config = dict(
    train_examples=195000,
    translate=0.06,
    vocab_size=36,
    encoder_norm='layernorm',
    encoder_fused_qkv=False,
    encoder_qk_norm=False,
    encoder_layers=12,
    text_encoder_inner_norm=False,
    init='trunc_normal_002',
    orthogonalizer='polar_express',
    cautious_weight_decay=True,
    warmup_steps=60,
    weight_decay=0.3,
)
Rows from block 6 of the image encoder, named by matrix and row number. Rows with one number belong to one neuron. Each number is 128 + 32 x the weight over its row's rms, rounded and kept within 0 to 255. All counts start at 0. After the name is the row's rms in percent of the matrix's.
# fc1: MLP up (encoder.blocks.6.mlp.fc1.weight, 1280x320), inputs 200-239
# fc2: MLP down (encoder.blocks.6.mlp.fc2.weight, 320x1280, transposed), outputs 200-239
fc1.61 092 [122 136 148 160 149 116 164 134 132 173 112 118 146 103  94 158  51 135 204 113 117 179 168 121 152 172 132  84 123 180 111 115 137  64  88 164 121 132 138  57]
fc1.62 125 [154 197  82 161  99 138 107  93 138  91 130 110 134 212 119 138 171 142 102 125 126 107 141 124 128 120 146 165 190 130 113 106  78 112 131 140 110 179  95 118]
fc1.63 126 [100 136 148 112 125 198  79 101 103 142 186 152  89 106 183  96 209  93  99 143  95 106 128  54 156 161 115 129 132 135 198 131  71 104 149  88 190 153 108 143]
fc1.64 066 [158 167 170 156 149  70 131  97 121  95 164  97 153 152 105 131 113  96 157  96 145 114 150  59  75 168  59 145 142 115 156 106 177 131 151 107 128 139 124 114]
fc1.65 121 [ 69 151 179 104 176 123 154 109 100 127 141 149 133 153 118 174 119 143 133 157 151 180 142  90 110  90  87 150  98 133 116 157 134  75 138 160 122 113  67 126]
fc1.66 088 [158 146 146 162 101 112 120 133  96 150 116 129 133  83 148  89 143 154 136  76  99  50 132 181 114 143 148  91  79 142 114 121 132  61 109 115  98 124 151 123]
fc1.67 139 [159 164 115 151 118 161 147 102 122 148 103 163 162  95 121 127 216 145 132 119 190 100 119 118 116 119 168 134 134 125 132  91  54 160 150 127 172 165 166 155]
fc1.68 091 [114 162 142 122 121 118  81 109 149 127  61 120 178 104 160 224  96 143 105  83 155 123 174  84 152 105 129 163 144  60 178 177 118 116 122 116 158 120 139 156]
fc1.69 093 [101  75  63  58  82 179 167 131 136 128 185 159 108 151 154 105 117 125 100 137 121 207 133  89  94 111  75 133 192  55 148 144 138  81 146 147 114 127 100 143]
fc1.70 076 [127 165 126 134 139  98 157 187 146  73  79 113  77 117 145 102  75  90  97 128 115 128 181 148 150  92 139 144 170  68  72 123  47 156 159 136 128 218 138  83]
fc1.71 135 [145 111  97 122 119 157  97  75 126 104 122 155 143 100 115 101 113 161  95 200  59 123 111  65 195  97 127 129  98  83 157 135 117 123 163 114  81 119 132 114]
fc1.72 089 [135 135 124 124 180 120 187 168 117 116 198 148  73  82  95 126 107 159 145 137 140  65 126 153 102 106 177 130 119 134  90 106  82 118 175 153 156 107 106 170]
fc1.73 066 [122 172 125 114 107 107 144 119 126 149 120 139 106  89 122 128 142  42 102 115 114  86 102 101 146 116 174 146 226 103 116 163 108  85 163  68 145 136 181  91]
fc1.74 141 [ 77 173 152  99 104 128 147 184 150 106 130 131 109 130 109 182  98 159 119 153 155 147 239 149 137  48 120 129 119  92 153 146 140 134 168 120  88 118  96 153]
fc1.75 079 [195 113 161 138 122 108 104 195 180 132 127 142 110  95 130 102 148 133 125 127  85  96 112  90 140 136 107 198 187 158 115 151 125  93 120 138 138 160  62 120]
fc1.76 079 [112 103 112 135  95  85 150 122 107 124  66 159 112 140 141 144 148 121 122 102 120  73 122 125 115 108 139 156 121 112 134 128  35 173  96 146 145 134  82 186]
fc1.77 074 [144 132 126 155 105  86  97 122 157 110 143  77 139  71  98 138  83 129 182  87 108 144 157  88  91 129 127 123 149 120  97  72  93 129 202  94 151 130 168 112]
fc1.78 091 [142 139 137 137 155 125  95 179  99 129  91  49 114 113 134 107 114 133 140  93 126 155 133 177  46 163 164 207 104  95 105 147 146 160 171 146 146 196 148 106]
fc1.79 100 [ 66  95 114  89 177 145 125 124 156  65  94  91 176 105  96 175 113 109 121 131  89 120 100 106 170 112 173 180 154  71 106 156 168 140 159 153 134  67  91 121]
fc1.80 064 [129  86 184 181 126 157 160 152 175 198 140 144  57 172 122 101 142 112 180  95 104 104  64 120 195 143  91 137 129 116 119 114 139 115 131 162 141 197 117 187]
fc1.81 155 [128 114 140 105 111 146  89 179 169 135 121 128  98 158  94 177 105  92 119 124  84 105 100 140 160  88 137 107 191 109 131 112 168 138 189 131  71 129 182 153]
fc1.82 103 [131  94 148 109 111 202 131 108 145 122 111 145 133 123 100 107 171 122 176  38 155 113 122 131  86 125 110 130 164 120 155 146 183  82 166 157 118 152 118  90]
fc1.83 119 [128 111 179  94  66 144  72  99 174 184 129  58 165 151  96 186 122 104 125 113 123  96 197 121 133  95 144 155 150 149 152 134 211 108 132 124  55 137  81 159]
fc1.84 092 [ 89 128 143  96  74 127 164 183 134 118 109 138 126 108 132 162 140 128 129 102 101 127  78 162 122  96 154 115 152 153  89 101 117 145 164 113 101 132  97  56]
fc1.85 101 [ 72 164 112  86 129 122 112 139 139 176 105 133 110 160 132  86 118  89 159 148 130 146 143 129 187 128  96  78 135 146 153 156 104 149 164 104 164 158 129 154]
fc1.86 132 [ 56 106 147  94 128 124 134 116 125 217 177  93 117 141 116 199  61 145 132  89 120 159 125 101 210 124 141 107 127  87 120 135 155 111 127 126  88 113 147  90]
fc1.87 143 [114 114 145 113 143  36 120  99 109 129 116  84 108 103  88 165 132 115 146  86 204  98 126  75  87  67  62 171 106 149  69 132 100 112 138 121  83 120  85 125]
fc1.88 134 [133  95 128  98 106 148 179  74 142 112  63  75 131 163 141  85 167 114 115 103 143  95  97 127 114  73  64 139 160 103  98 141 110 109 115 106 107  93 133  94]
fc1.89 082 [142  69  95 158 102 101 147 131 103 110 147 120 154 121 110 164 164 119 110  95 129 140 123 179 146 140  62 177 163 130 132 123  82 118 117 105 126 120  65 186]
fc1.90 070 [110 127  90 147 159 158  49 141  82 120 121  91  79 165 129 103 152 113 106 149  64 192 128 183 169 110 150 133 118 142 100 199 150 117 109 132 159 156  41  87]
fc1.91 106 [138 204 145  94 157 150 103 124 105 150 120 115 159  96 145 101 120 122 109 186 135 165 108 110  75 121 127 115 135 142 172 116 127 147 168 100  83  75 144 173]
fc1.92 106 [ 86 152 108 116 118 179 130  90 144 165 169 118 180 190 120 146 154  66 123  64 184 123 183 113 176 110 151  91  92 162 137 114  68 142 108 109 165 178 112 150]
fc1.93 133 [ 72 102  82 113 107 125 145 135 161  98 116 134  89 111  81 145 167  69 103  63 147 157 140 116 153 156  92  64 106  94 133 138 101 141 153 141 238 114 172 123]
fc1.94 079 [110 172 190 131 144 158 158 151 164 166 146 143  89 130 106 169 116 128 112 191 167 166  94  90 153 130 120  88 129 104 135 178 120  73  96 165 140 126 127 146]
fc1.95 121 [ 87 102 111 152  96 113 158 113 112 132 100 142  81 117 130 111 139 120 129  62 120 160  92 167  71 142  89 126 135 143 148 136 192  87 165 169  75 133 129 132]
fc1.96 127 [155 105  99 195  88 116 173 191 206 110  76 127  83 125  82 154  49 122 127  75 135 141 150  99 139 104  94 125 130 128 111  86 108 216 157 159 119 150 102  62]
fc1.97 111 [122 167 150 106 114 129 157 120 158 155 135 157 153 140 181 162 102  20 141 129 120 106 117 124 118  67 123 139 132 112 138 138 143 168 139 107  94 139 180 103]
fc1.98 092 [172 126 153 187  89 162 140 113 134  95 158 103 100 156 118 128 176 180  77 105 123 140 170 122  93  93  82 154 148  79  92 136 181 123 127 154 178 177 149  73]
fc1.99 146 [124  72 157 135 189  74 143 125 105 115  81 155 119 145 139 138  95 124  92  82  56 171 102 115 129  86 102 157 156  85 107 108 168  89 112 172 143 147 108 114]
fc1.100 072 [117 161 124 160 113 128 137 110 135 124  94 127 179 114  47 146 125 126 168 123 127 113 186 119 138 104  85  91 141 129 177 183 159 130 188  74 169 127 110 136]
fc1.101 167 [108  79 131 116  83 169 139 172 157 105 188 192  58 110 142 155 121 116 157 141 121 161  78 139 106 124  82 129 126 116 146 156 135 154 103 151 102 109 167 141]
fc1.102 064 [142  91 129 139 114 161 101 101 145 145 112 131 114 170 158 137 127  86 140 167 125 125 126 148 156 130 187  96 128 165  98 144 115 114 144 104 111 120 142 109]
fc1.103 077 [122  65 121 127 115 112 119  89 143 147 158 119 155 179 132 147  76 107 131 171 206  93  74  97 116  77 159 129 118  97 137  89 128 115 159 126 132 146 146  89]
fc1.104 081 [105 145 109  79 127 107 121 139 128 114 128 148 125 128 148  61  93 102  91 122 177  88 108 107 143  57 161 147 153 181 143 127 110 121 167 172 167 119 138 165]
fc1.105 066 [130 161 110 129 145 138 123 153 108 120  58 164 133 129  70 117 114 110  91  94 133 169 173 115 171 155  90 149 110 137  98  92 162  93 179 113 115 128 111 119]
fc1.106 066 [123  75 124 124 108 115 152 108 129 133 114 129  87 105 150 124 156 205 135 122 150 159 168 100 129 105 105  90  85 115 136 156  70 129 127 156 116 155 112  82]
fc1.107 118 [120 111 134 133  42 124 210 144  87 133  93 112 119 102 134 112 103 153 129 137 157  90 106 142  92 130  37 128  59 129 161 142 119 165 159 197 135  95 170 130]
fc1.108 073 [138 102 179 101 166 120 149 146 107 139 153 117 169 143 167 127 129 152 131 166 108 201 130 129  54 196 151 165 136 130 104  83 154 110 149 133 167  69 123 100]
fc1.109 075 [ 68 178  87 151 136 131 126 180 139 139 164 150  77  84 176 136 106 130  75 118 153 115 136 138 143 158 123 174  95 139 108 116  44 106  65 126 111 137 105 107]
fc1.110 200 [136  87 140  90 198 109 174 125 113 155 113 143 111  84 118 118 213 143 122 111 138 153 176 116 111 176  72  98 135 140 127 142 138 166 146  83  91 114 165 152]
fc1.111 089 [142 147 126 144 173 153  91 102 142 126 170 101 208 132  75 144 166 148 146 108 136 101 116 138  98 119 109  74 127 129 108  90 106 113 153 105 107 131 125 159]
fc1.112 164 [123 141 130  60 130 128 103 100 135 202 112 130 156 163 140 134 161 122 147  70 161 136 138 135 132 192 179 160 138 127 131 147 140  91 137  85  67 216  69 145]
fc1.113 114 [123 150 215 123 148 124 127  99 163  93 131 121 139 175 138 120 128  92 154  75 163 205  86 139 171 141 153 110 143  96  73 129 141  80 153 115 117  90 163 141]
fc1.114 079 [170 103 110 122 161  79 168 133 159 115 126 116 104 138 116 131 148 173 119 162 187 107 137 145  92 124  69  86 130 108  98 110 147 133 132 134 129 145 183 103]
fc1.115 151 [120 109 134 135 104 110 109 159 189 168 147 155 183  91 102 110 180 154 128 136 151 155 123 152 113  74 153 179 158 115  76 164  95  59 155 134  53 164 105 140]
fc1.116 142 [114 151 146 149 141 123 121 182  98 101 136 119 140 107  77 111  96 121 126 172 118  77 146 128 148 149 101 142 106 123 112 124  99 154 100  88  65 111  96 134]
fc1.117 064 [ 65  86  55 126 168 125 138 130 165 184 147  83 198  95 139 160 138 160 160 101 141  83  91 135 164 124 131 168 139  94 134 164 201 166 114 146 172 164 164 180]
fc1.118 076 [ 55  66 169 139 120 182 135  92 124 172 162 136 114  44 115 171  98 185 143 159 140 156 149 173 156 132 126 129 143 146 209 158 151  90 136 114  80 141 104 140]
fc1.119 079 [151 109  93 133 119 102 139 134 126 138 132  79 121  92 111 159 115 107  99 178 141 127 106  96 108 149 136 109 114 103 135 125 159 118  86 110 153  97 155 127]
fc1.120 077 [133 134 102 118 110 149 127 113 113  63 119 133 140 161 163 145 119 103 101 111 137 163  48 179 123 146 101 187 122 116 177 121 171 161 183 133 150 144 119 156]
fc1.121 114 [112  90 170 147  72 177 178 127 141 119 121 172  99 189  99 172 131 138 134  69 120 125 139 134 105  91 122  74  77 167 106 126 115 125  89 109 128 143 194 138]
fc1.122 067 [ 91 159 127 120 143  78 102 122 111 182 118 110 184 154 138 156 166 107 110 164 155 143  86 137 225 136 117 107  90 127 145  72  85 131 155 134 119  98 102 128]
fc1.123 098 [ 97 174  63 144 166 109 173 181 108 113 110 122  85 158 160 180  87 185  76 166 135 122 119 111 138 130 117  99 128 111 132 129  87 146 104 126  43 144 115 124]
fc1.124 106 [148 167 102 137 140 140 116 107 171 102 111  86 103 133 156 123  59 149 148  88 121 103 109  44 145 155 104 153 118  90 106 113  88  72 106 131  71 152 156 136]
fc1.125 068 [189 150  87 172 137  86 133 165 140 125 144 125  99 145 141 132 124 133 104 194 110 152 138  91 197 126 174  52 133  70  99  84  99 141 131 210 154 195 147  98]
fc1.126 066 [126 108 123 111 149 136 167 141 131 178 125 126 132 123 110 138 167 164 179 122  68 156 127 124 104 121 112 225 151 142  90 106 115 147  99 130 139 117  97 136]
fc1.127 078 [122 131  71 140  86 135 159 144 144 149 105 207 125 159 165 138 132  60  98 139 171 126 111 189 175 177 145  56 132 128 145 129 123 175 222 139 148 144 109 130]
fc1.128 080 [ 76 105 121 113 111  79 104 109 126 110 113 121 157 127 137 105 147 142 118 124 129 113 102 147 155 123 140 136 132 127 124 148 145 124 105 166 137 106  90 106]
fc1.129 112 [127 119 146 152 122  99 119 172 136 121 130 111  98 172 137 212  78 100  99 106  90 143 118  99 120 105 179 116  99  91 104  83 169  94 112  99 111  67 178  71]
fc1.130 070 [136 123 156 146 102 119  97  54 124 165 131 144 125  93 136 167 186 148  92 165 118  72 214 183 136 148 149 108 124 162 138 114 122  68 101 136  98 147 126 115]
fc1.131 067 [110 137 135  76 153 171 122 116 128  90 143 154 119  92 105 110 138 114 130 132 147 137 138 138 162  71 112 208 129 101 145 159 112 122 160 152 148 102 147  94]
fc1.132 119 [130 116  99 141  93 131  73 150 127 144 157  80 140 119 169 114 173 169 116  83 160 170 114 107 115  72  97  89  95 115 110 128 123 161 161  93 154 140 173 113]
fc1.133 159 [125 142 117 130 120  79  86 117 160 157 137  76 120 135 108 142 137 204 140 148 120 144 107 131 168 102 135 145 156 183 158 185 118 138 117 138   3 121 185  69]
fc1.134 078 [131  90 131 124 155 152 146 186 169 183 161 135 105 129 154 175 108 155 117 100 112 105  92 133 139 106  49  82 126 136  99 150 121 140 116 139 138 118 115 130]
fc1.135 154 [155 126 138 136 146 142  92  80  79 126 106 132 109 184  93 130 111 182  72 166 142 145  94  85 128 177 140  90 146 149 116 164 246  85 100 154 113 118 149 102]
fc1.136 094 [106 230 141  99 183 159 103 163 102 120 139  91  99 134 122 131  96 117  92 124 132  71 139 145 130 112 113 126 105 144 165  65 114 148 128 147 113  87  99 150]
fc1.137 093 [115 110  46  70 146 107 137 144 124 136 179 119 124 148 131 157 105  81 131 204 127  99 130 113 133 129 165 152 107  94 137 144  56  90 140 111 202 165  88 109]
fc1.138 108 [ 99 145 177 111 141 119  70  98 155  88 139 104 128 166 116 138 162 113  96 149 151 156  69  98 117 134 158 143 120 157 107  90 107  89 111  73  66 109 137 146]
fc1.139 103 [ 90 138 149  60 114 121 124 151 115 136 158 168 116 140 103 111 122 134 162 136 100 133 138 166  66 141  83 154  77 122  95  92 134 108 123 100 113 153 145 173]
fc1.140 151 [106  70 123 146 110 155 121  83 151 136 171 159 106 214 149 150 112 152 165 105 148  98 183 127 111 120  69 164 113  73 131  98  95  64 168 114  95 125 127  82]
fc2.61 087 [100 144 118 115  85 107 136 106 150  87 119 122 123 148 107 104 165 170  98 150 100 103 120 110  80 121  79 215 112 143 154 127 158 166 115 126 129 187 125 187]
fc2.62 125 [108 117 210 122 161 145 123 155 142 134 174 129 140 103 180 144 126 102 107 156 118 156  65  98 100 123 107 100 115 121 122 159 119 117 136 160 149  60 129 106]
fc2.63 115 [126 135 142 177 106 125 100  69 124  60 118 132 128  63  99 119 128  99 132 112  91 126 135  99 187 110 119  98 148 117 138 131 138 139  58  90  67 147 135 108]
fc2.64 066 [151 108 146 129 129 113  97 167 107 153 118 156 147 141 135 128 171 143 169  86  95 148 104 230 150 114 166  84 146 113 122  81 143  98 171 122 123 119 159 158]
fc2.65 128 [138  84 121 148 139 158  32 130 140 111  56 116 108  86 140  84 148 126  86  93 115  87  96 113 162 142 108 122 104 108 103 102 136 174 113  86 148 138 136 162]
fc2.66 093 [117 119 103  96 123 153 171 131 122 127 136 113 170 160 153 152 102  81 117 157 153 164 102 107 167 126  92 138 154 103 122 139 138 192 144 132 132 168 135 166]
fc2.67 133 [139 109 118  96 175 136 120 167 145  96 163 118  68 136  81 123 100  78 111 151  55 148 155  92 149 131 105 124 110 131 149 156 157 167 177 113 105 109 106  60]
fc2.68 099 [186  99 142 174  62 118 138  84  84 125 188 139  82 153 139 143 145 127 176 201 114 118 114 139 106 106  91  69 132 170  90  90 124 143 128 134  65 107 129 180]
fc2.69 093 [161 136 165 223 135 110  87 141 154 120 100  55 132 120 123 153 131 188  87 108 173 116  92 174 107 111 119 114 103 188 124  97  96  92 125  77 130 190  94 126]
fc2.70 082 [112 140 110  63 140 157  68 107 127 134 102 129 153 115  94 124 122 131 166  88 161 114 131 131 150 115 120  97 134 161 159 138 176  93 113 123 113  93 140 158]
fc2.71 134 [127 156 146 141 108 170 119 193 126 154 182 132 128 127 142 125 113  74 123 114 165 104 130 198 156 161 115 150 136 183  99 106 135 144 127 174 159 141 194  72]
fc2.72 091 [110 154 124  96  29 146  80  56 163 141  74 111 136 191 116 103 143 102 113 159  88 126 133 133 164 112  83 146 189  88 137 178 111 143 116 126  98 169 142 107]
fc2.73 068 [133  77 105 140 140 143 123 141 159 116 154 140 164 168 114 118  62 178 187 118 168 149 115 155 103 148  77 121  81 168 139 121 144 142 110 142 121  79 124 135]
fc2.74 126 [134 112 143 187 168 122  91 102 119 105  98 116 132 174 107  83 121 120 148 135 128 133 169 174  90 138  90  72  99 115  86 118 123 117  68 132  89 144  91 140]
fc2.75 080 [ 84 174 150 130  88 136 101  91 127 130 131  91 139 158 177 210 106 125 116  73 180 121 158 173 107 114 131 103  59 185 130 123 149 115  98 149 127  75 180 181]
fc2.76 079 [171 139 119  99 151 143  93 154 136 105 141 146 155 155 175 175 114  71 152 142 126  92 119 156 155  84 120  83 109 170 110 129 215  80 122 150 105  86 103  93]
fc2.77 070 [148 138 157 131  80 131 166 127 129 141 144 181 148 151 144 128 178 121  85 144 182 144 135 140 121 151 147 113  67 110 110 135 139 140 105 187 145  75 112 176]
fc2.78 087 [216  51 117 137 139 120 133 104 168 166 102 171 102 160 106 141  93 174 122 141 167 136 159 174 153 143  89 149 107  98 111 128 169 108 130 117 105 107 151 126]
fc2.79 097 [108  56 156 171 144 110 101  96  85 133 166 116 136 186 164  84 174 130 111 148 115 107 143 124 124 166 119  55 110 146 165  62 109 110 108 129 109 151 141 108]
fc2.80 062 [143 116 104  98 117 125 137 120  77  55 133 114 112 138 128 133 108 153 144 178 124 123 171 161  63 148 152 137 110  94 159 125  94 147 136 112 123  89 156 141]
fc2.81 169 [181 124 172 122 142 106 155 116 117 112  97 151 119 139 143 133 110 114 133 121 147 137 129 146  21 144 102 105 128 108 155 100 102 122 157 154 108 147 123 146]
fc2.82 116 [ 53 229  92 141 141  67  64  98 157 128 177 139 114 121  85 129 111 126 106 143 184 116  96 122 134  86 116 111 193 106 135  66 151 121  41 117  99 101 115 196]
fc2.83 116 [161 115  98 122 165  96 152 112 142 123  78 125 145  95 120  96 164 165 108 129  90 170 111  82  95 185  92 148  98 105 113  90  61 117 126 166 172  97 107  94]
fc2.84 095 [164 149 125 114 143 143 137  99 140 131 109  89 140 112 128 156  82 116  83 127 156 110 143 141  98 142 114 115 124 142 107 120 145 165 107 131 167 130 169 169]
fc2.85 104 [197 115  88 154 135  96 156 122  81 107 162 116 160 105 124 161 118 127 138 105 112 102  98 124 102 102 168 142 162 104  96 155 196 172 119 111 171 167 117  61]
fc2.86 133 [122  93 125 165 142  87 125  62 130  98  95 118 184 137 135 151 207  62 123 155 199 171 132  88 109 143 129 144 147 130 141  92 123 171 109 125 145 111 100 162]
fc2.87 156 [130  88 145 130 158  96 150 101 108 134  61 120 149 124 156  89 145 150 183 194 103  65 105 125 171 148 153  59  62 145 157  69 166 158 102  95 147  69 158 158]
fc2.88 128 [ 90 147 124 111 135 127 141 139 155 142 172 157  86 112 148 153  97 198 155 156  76 170 121 107 140 165 120 141  96 173 120 129  31 147 105 150 181 143 161 137]
fc2.89 082 [ 74 143 118 124 156 118  97 148 124  70 164 186 114  85 145 142 111 119 137 130 132 136 119  66 108 167 201  93 114 122 135 100 160 144  69  84 162 129 122 106]
fc2.90 072 [125 114 151 109 130 117 139 103 161 157 128 191 174  82  36 128 117 143 137 124 111  86 145  73 135 126  98 186 116 134 154  88 137 124  99 122 145 119 166 188]
fc2.91 123 [162 118 136 165 117 102 141 116 123 113 131 121 122  92 124 175 156 130 163  57 137  80 116  99 137 104 108 118 112 147  65  97 198 119 134 112 104 125 122 103]
fc2.92 100 [176 108 138  81 120 163  97 146 159  51 136  91  59  96 163 192 134 159 132 146 109 183  68 134  68 146  83 111 132 125 113 122 110  65 112 136 119 103 137  85]
fc2.93 134 [147 133 161 117 107  91 139 111 147 129 155 112 167 156 173 114  65 110 175 170  75 129  87 175  98 144 188 126 137 163  88  95  70  91 156 133 146 167 126 113]
fc2.94 086 [ 73  91 102 127 133  97  75  90  71 105 131 170 117  98 129  73  47 111 136 124  96 102 119 131 132 144 157 160 111 140 110  85 176 203 140 133 136  70 100 105]
fc2.95 103 [118 142 135  81 120  72  51 140 170 140 103 139 143 212 133 149  97 168 126 137 142  83 131  88 132  92 153 104  76 127 164 150 115 143 131 135 198 115 101 178]
fc2.96 120 [ 70 151 184 132 127 154 109 135  86 166 127 163 127 115 147  97 130 117 140 146 150 118 132 235 150 168 158 160 123  74  82 109 157 114  42 130 106 112 112 131]
fc2.97 106 [ 94 133  94 116 140 102  88 175 127 113 131  98 116 142 142 106  83 170 130 122 169 174 123 104 111 107  89 146  83 134 143 133  96 118 151  92 207 114 121 161]
fc2.98 093 [126 105 147 129 132 102  88 107 154 147 112 150 195 106 160 154 132  43 192 116 171 178  92 130 155 145 156 118 124 129 150 148  88 139  96  74  89  59 103 197]
fc2.99 167 [134 140 151 130 108 128 133 219 124 119 122 101  85 161 138 125 100 158 114 114 127 108 149  84 132  80 139 126 127 109 171 184 134 125  42 145 162 106 171 204]
fc2.100 070 [136 101 134 103 165 134 127 116  87 129 144  88 106 129 164  97 138 120  96 153 154 153 125 103 134 134 174 107 148 145 110  99 130 125  66 166  75 164 127 160]
fc2.101 191 [129 183 142  93 153 109 102 112 124 170 131 111 130 115 157  78  91 100  97  97 115  64 108 151 141 100 189 114 131 131  98 149  94 146 137 118 118 140 100  77]
fc2.102 063 [106 120 138 105 121 110 134 126 113 132 130 191 125  76 129 151 142 119  99  70 130 119  59 171 127 113  98 153  93  83 144  84  94 166 112 122  93 175 127 172]
fc2.103 070 [152 178 161 135 105  81 124 171 135 100  94  96  92 100  94 138 146 106 136 116  93 146 152 122 126 150 103 125 144 160 145 132 165 190 118 177 118 117 124 193]
fc2.104 079 [151  69 145 118 153 161 108 149 162 126  87 113  83 135 105 122 138 148 156 169  70 131 130 192 170 169  81 129  95 144 165 125 160 148 130  72 115 145 116 131]
fc2.105 064 [ 95  89 114 134  86 121 147  99  75 189 151 113 111 102 153 161 142 183 186 109 106 120 117  75  62  98 137  87 145 130 162 104 119 137 136  92 141 128 128 172]
fc2.106 070 [147 187  97 164 149 132 118  98 138 118 145 122 146 138 109 108 156  95 120 108 111 140 129 181 130 110 160 145 125 136 134  61 138 139 145  78 136 132 178 153]
fc2.107 108 [110 134 116 173 179 123  94 135 132  96 167 140 198 175 153 141 162 125 134 107  80 123  64  67 163 160 140 138 158 161 117 103  89 155 141 199 134  75 105 122]
fc2.108 084 [ 57 128 139 114 140  73  89  89 150 150 131  83  44 132  95 154 154 109 143  15 118 100  72 104 165 125 129 101  70 115 149 150  85 127 138 158  87 111  64 110]
fc2.109 081 [ 93  29 151  99  79 120 136 132 154  99 155  96 135 159  95  47  99 133 148 142 159  88 100 149 171 114 149 108 139 132 136 132 128  97 145 112 128 177 141 146]
fc2.110 198 [204 116 105 138 147 137 120  58 137 140 163 141 193 108 104 100 113  78  99  76 103 130 121  99 167 116 148 163  92 107  92 119 199  98 138 145 121 123 110 123]
fc2.111 091 [144 111 138 108 104 115 164 125  98 123 109 116  66 101 142 128  76  74 107 155 131  97 185  75 113 156  94 168 117  95 139 137 121 151 130 155 133 117 138 100]
fc2.112 152 [173  82 167 126 108 127  95 152 165 119 119 114 148  45  74 140  89 115 126 124 128  56 128 149 124 118 168 147 112 127 149  20 114 109  97 186  75 110 129 161]
fc2.113 125 [143  92  71 108 135 145 124  97  98 181 132 104 123 120 136 110 128  60 126 164 178 118  81 160  87 141 110 138 127 125 138 124 116 144  88 140 166 112 128  95]
fc2.114 079 [124 142 168 178  71 144  97 103 110 149 111 134 154 132  93 144 108  88 131  81 159 180  61 116 118 100 137 140 112 151 152 100 168 136 109 131  74 130 125 153]
fc2.115 155 [ 94 116 159 104 167 139 113  42 141 117 144 114 156  93 188 122 133 114  36 133 176 119 148 107 131 155 116 124 122  97  89 132 141 144  99 142 151 120  93 133]
fc2.116 138 [187 106 117 102  90 169 126  75 192 173  97 165  62 104 103 133 130 146  94 168  94 168  91 136 153  96 103 132 177 124 136 135 144 137 162 133  79 106 107 162]
fc2.117 059 [161 161 183 114 140 120 140 153  79  82 111 150  41 142 121  89 101 111 136 147 128 131 137 128  88 120  88  93 129 142 102  80  32  68 154 128  82  90 101  70]
fc2.118 070 [150 189 112 113 178 115 107 135 189  90 123 106 112 158 134 113 172 120 112 105 113 134 142 125 113 134 152  88  64 112  62 115 110 204 131  96 124  94 141 109]
fc2.119 073 [183 156 133 107 135 195 117  86 126 169 126 124 126 168 110 119 144  97  85  83 136 147 119 140 121 125  86 132 141 153 133 103  60 143 195 149 147 179 126 149]
fc2.120 079 [125  75 164 104 149 147 160 134 109 192 149 120 123  98 107 146 186 103 216 127 109  76 150 140 149 115 147  76 127 114 122 142 107 127 151 106 112  98 158 134]
fc2.121 116 [139 105  94 102 134 141 102 125 133 137 170 156 127  79 146 120 136 162 150 126 106 121 162 169 133 129 130 187 122 156 156 109 124 141 100 127 153  90 111  81]
fc2.122 063 [155  86  98 152 127 168 104 154 155  67 150 127  73  99 136 130  88  92 171 124 107 104 122  91  50 145 155 124 145 109 166 151 133 140 149 164 138 207 120 111]
fc2.123 096 [110  40 146 194  74 120 118 115 147 112 155  53 117  73 131 102 117 131 149 123 103 133 125 109 125 129 120 123  85 133 156 191 165 128 145  94 172 159 139 179]
fc2.124 100 [139  98 147 183  92 117 134 166  77 181 146 116 155 133  81 119 159 149  76  94 147 128 134 155 113 136 178 132 108 144 168 103 176 178 169 158 169 138 127 102]
fc2.125 065 [118  88 144 128  75 179 118 115 122  90  59 126 180 100 177  80 119 127 129  79 122 135  86 186 101 111  93 160  87 117 118 139 159 139 137  54 102 127 116 226]
fc2.126 071 [143 109 109 160 137  94  74 154 133 111 107 158 120 140 153 138 108 106 193 162 135  65 158 183 145  69 125  64  83  82 122 148 188  85 143 118 141 155 106 104]
fc2.127 078 [119 106 173 104 159 122 103 127 106 109 180  61 113 119 115  83 158 152 193 162 119  99 122 124 157  78 122 187 131  86 141 115 101  90 131  97 111  88 107 108]
fc2.128 075 [234 140 165  85 106 161 158  95 161 127 136  85 111  94 117 187  90 143 124 114 138 146 141 143  94 140 134  93 102 123  91 123  84 136 135  63  99 159 141  59]
fc2.129 114 [122 176 140 131 125 206 167 165 106 131 161 122 136 122 137 156 164 108 191 121 146 101 184 129 116 130 129 119 177  62 122 118  81 156 167 163 125 135 158 153]
fc2.130 067 [127 144 111  96  92 131 146 149 140 133 108 149 125 170 122 104  86 130 170  71 183 138  67 121 119 100  67 186 120  95 133  96 109 222 130 201 181 103 126  96]
fc2.131 069 [ 93 113 117 156  89  88 149 111 120 141 113 129 121 174 143 149 112 130 116 132 146 114  97 173  92 139 140  43 168 164 124 124 108 102 105 119  82 169  98 188]
fc2.132 114 [149 156 148 185 132 105 145 180 162 107  87 177  97 177 110 143 120 100 194 157 100 101 101 136 106 177 135 171 100 147 154  90 138 130 149 160 147  85 138 167]
fc2.133 151 [149 105 158 141  91 171 148 172 108 173  94 120 132 147 101  79 124 116 132 105  77 124 138 150  63 184 111 113 130 117 173 118 138 176 115 156 119 146 147 153]
fc2.134 077 [158 141 130 124 110 100 119  70  99 113 121  36 124 113 148  78 203  95 165 202 148 139  89 170 115 129 136 148 145  82 134 115 167 108 117  95 144 129 126 125]
fc2.135 166 [104  53  77 108 142  59 120 160 150  85 153  94 130 100  97  62 153 116 152 124 182 154 137 162  64 115 154 151 112 148 136 146 130 163 123  82 149 140 108 146]
fc2.136 096 [ 96 106  90  73 143 115 145  92 147 136 144 195 111 144 146 170 125 190 168 139 146 196  93 118 121 154 114  91 169 132 126 172 134 139 177  86 120 123 138 108]
fc2.137 091 [107  76 175 145 121 152  40 119 106 119 100 156 130 133 116  79  75 165 112 104 139 125  92 153 116  87  73 117 138 130  88 151 176 135 117 154  84 120  75 140]
fc2.138 116 [178 127 160  83 107 153 198  99 138  86 147 115 108 126 116 113  57 165 161 137 186 155 111 113 115  83 154  94 138 120 136 109 137 156 152 200 175 144 156 151]
fc2.139 104 [125 152 123 160 114 124 106 116 185 132  77 138 138  83 148 117 128 144  95  93 152  57 159 135 184 126 198  78 177 181 188 162 122  99 124 153 197 196 144  86]
fc2.140 156 [112 107 108 114 126 144 124 128 174  96 162 179 125 112 147  68 140 141 113 116 141 119 103 139  85 180  96 168  63 142 100 129 147 200 107  65 189 146 133 106]